A small masked spectrogram model, trained from scratch.
Model: activation relu, depths [2, 5, 5], widths [192, 336, 576].
Rows from block 4 of a small masked spectrogram model, named by matrix and row number. Rows with one number belong to one channel. Each number is 128 + 32 x the weight over its row's rms, rounded and kept within 0 to 255. All counts start at 0. Numbers have three digits each. After the name is the row's rms in percent of the matrix's.
After each channel's rows are labels from the 100 clips, of 14848, where the channel reaches its highest value: "strongest on" is what is common among them. Only what is clearly more common there than usual is listed. The data: notes from a synthesiser with random patches.
# convs1: 3x3 conv (model.blocks.4.convs.1.weight, 80x80x3x3, each kernel summed), inputs 0-79
# convs2: expand pointwise conv (model.blocks.4.convs.2.weight, 336x80x1x1, transposed), outputs 0-67

convs1.36 098:181113076121160127174137133172175092109138115114107115108122145110149100086121110099113136063076137097152128081122214125184170154129169105142068187126106140115183134076114177134095128126125142102118151129148160151106186099115087097059089129
convs2.36 095:098137112141202091163162137099169161121135112089153110160093148080107143107193111128163150146173133145148109139068115100130120139098118096051113136148134101147135158123109179152178162182122102169166129141
strongest on: echo; inharmonic FM

convs1.5 106:120110104142122177131120128148169110124175192127076065093164132120138167101117086098103157135148111100146181047092152139158108133101120128155118135124134151190199157167130107125114114132111124170070093070157142075167165181130113081110172107
convs2.5 097:122118109091169112142132095123128132092157111164168139154061116162112095129118132092111145106159082145159098096051175083082179119056148132144146130128117083182124156154091139151110125136172152152163120116
strongest on: pluck; square; triangle

convs1.42 092:120151206153100114118045170077089169120097104201109113121151119101126130185131122139077097129127121132095145089117118135136108087147100077138159101128126171165130151184137091091076123074120133101078110121154103076201135143097117101092145138
convs2.42 096:162114117102138173075134151115133087116079168215144083162083135083125116165091124150194127079153073090135106151127143212151183062093133143066163138109096094207133122182106166164163166168127126112138089085
strongest on: bass register

convs1.9 103:210130084114125127126036149124123066129181102089139090148141118088132148125137126103118083110106087143105179072094118128094145154129102130105146144170150145142166159125170068135109127110119112062173145102107160123044112112098145161175092123
convs2.9 106:111104094174115144156139106204105112135153093189087158106130104121181152136146102176183139135121134118081059082069112169115130074149089193098177108133119151120123154106149112107131101099157134118075049130
strongest on: pluck

convs1.52 097:098122180143142145128142145107062128143144157092096143087120096143127136062161146149126047133164126179087132160074034147115127108173145158093123128170117100138119153155136142140075096123174173160168038138178130145122108115151124158126129105
convs2.52 092:223117107175091150117129109154124161106093117129114165069135114169144117150172139071092193153144189119119098114120123137085098146153094104135140103093050165203147156142127125114156138134129086099110194089
strongest on: drive; vibrato; hard sync

convs1.39 085:083178120140100067105157139082137130140137129098156136106147117163112111115114118101150133134145144164085191123141171217117122148091049130172127107103181076126177111110173163079112156101123186113160104157125133121156098100164176115121169067
convs2.39 092:068151124120113115114077190151195159121076164166175170062139134121137088128120120131029141113106129164132159075113139116103152096179143128115152087214118128180160096091114150112117140129093128109106094091
strongest on: drive; filter motion: filter wobble; hard sync

convs1.60 109:197135099115160149132128083152179097106110137102098162096085185156166121188140100143136155080139162075080106126131111149173179107175107081115148026098098094134127186156122096154111104105114142116115115172118109136125097155166136083143125101
convs2.60 098:086121093143102136165092110173118134102070149073117123127124094227127091069076120138133098132133172171161125103067165136189135130097131105091072122164200106135127147106114110149034144151085135142083098180
strongest on: echo; pluck; glide; oscillator: harmonic FM

convs1.56 079:086159075131109125059037078131089196075086150080104147110153126123107112078065120095076119144090181158143162100087139134111127110159130112118145145159121134194162113164141094128140152107148121158082097130133122084149136140148158126087121096
convs2.56 094:091155134109085156188136095149139122077128119104113133152110188127113145055109134138127091109172141146176181194137082109151128111104136092132159053076146170117160097090135181153086157108079140125137185143
strongest on: echo; swell; triangle

convs1.63 115:071129090123137117116075116151077157091096154125092172178145138134105099123088130089138158124114134132101161130110186173163062135151091086094148123107146181187220165106132108111116106134127071147095156076134086086122148147167097170114143104
convs2.63 099:179150173132115016099137121144095142115117164093182131095064171148121070133132096141113077123142077118138152130146171144192209155096173091110179102155093136128083153169135100126088106098081159149059118133
strongest on: echo; pluck

convs1.40 103:109128093127161111142080000136181143151118098092149146122149145114144117139151152140128071095121163132109108081097107181123105145187143158116120169143108134097148113141153158116094137141161109164149167125167121163097168079141099107091205089
convs2.40 100:152163135146171197081149138160092152130134124128124198222153133167134131182085141144227140122103165086118099099108144146137104164159114166118142160124071114152171129144102169140143146138129126160107107132
strongest on: echo; square; pitch class: A

convs1.59 096:090149191110141114134128120168128092132123070152107128112138072142158128171133222122155146079101165173180132133140124146095145107136103091152077143151154128137092181169137137141149105043104080160097147086154157136164135182117159120087157180
convs2.59 091:130161117100126129128146122145065124164120156152152153170100177153148129122131137077141118169136100115092084127175078157182178178125149116110200138137108137142133138090093162093123120149223173104101137125
strongest on: swell; inharmonic FM

convs1.79 130:143154167137154108104122112119118150072118050168068165097118128157124096118144139086089145134113144196129132182031069141124126162171175080148115092106133171129127087157101122147085093107147136166165104115148124152118160096160142059125154115
convs2.79 101:085117144120148171073162165082155139111136099139127141164142146171120099165113120128149098180103128118141183171143073149169113139141109108159105122107106091143121093141170080134170158094148085136117126086
strongest on: drive; filter wobble

convs1.18 119:107130098164154108141150125114191083113120136173093112081116123144129135145131120137110071148110106153098160057075047154096129136136102052168175125103147124071156136180129112150093138093122184136068065142121167139085170139139132160096101125
convs2.18 097:131142064134053146112098062101162148184156077098133139114201047138159110149056139143180124136129111128113120128157127137090109097161126158163148164146085162091149129153134103057054102112131113153160110145
strongest on: drive; vibrato; pitch class: A

convs1.25 113:107159168089083092067135148147113113121122147134104131112112187170094133138128120111172095130204125109128110131126088145146151127168068086089162120151155083203070134140079129116132130114116048101212148142140126120105150139140153071074141130
convs2.25 098:117129131151148175119085158172146119125147156185139125146165103122143099154094154111149175121142140123125110107187132135123134127144115155146188164131117077107121135190115174152167105085145086195124095078
strongest on: bass register; low-pass

convs1.44 082:154100098206140045147131081151123107113172118074140097098147181135158114144115084169226095171120179142127116138141133136144157053088169081171112142119113124135157090133138133149132145113135106120111142130162102049149149130113143164127107099
convs2.44 099:079117095166170110203120194185120156167102126091115114105115155114187089146183129098167117131111089149128068118071154094115147115135113123070101082152125152097141169140127099169193106115164108137050153188
strongest on: pluck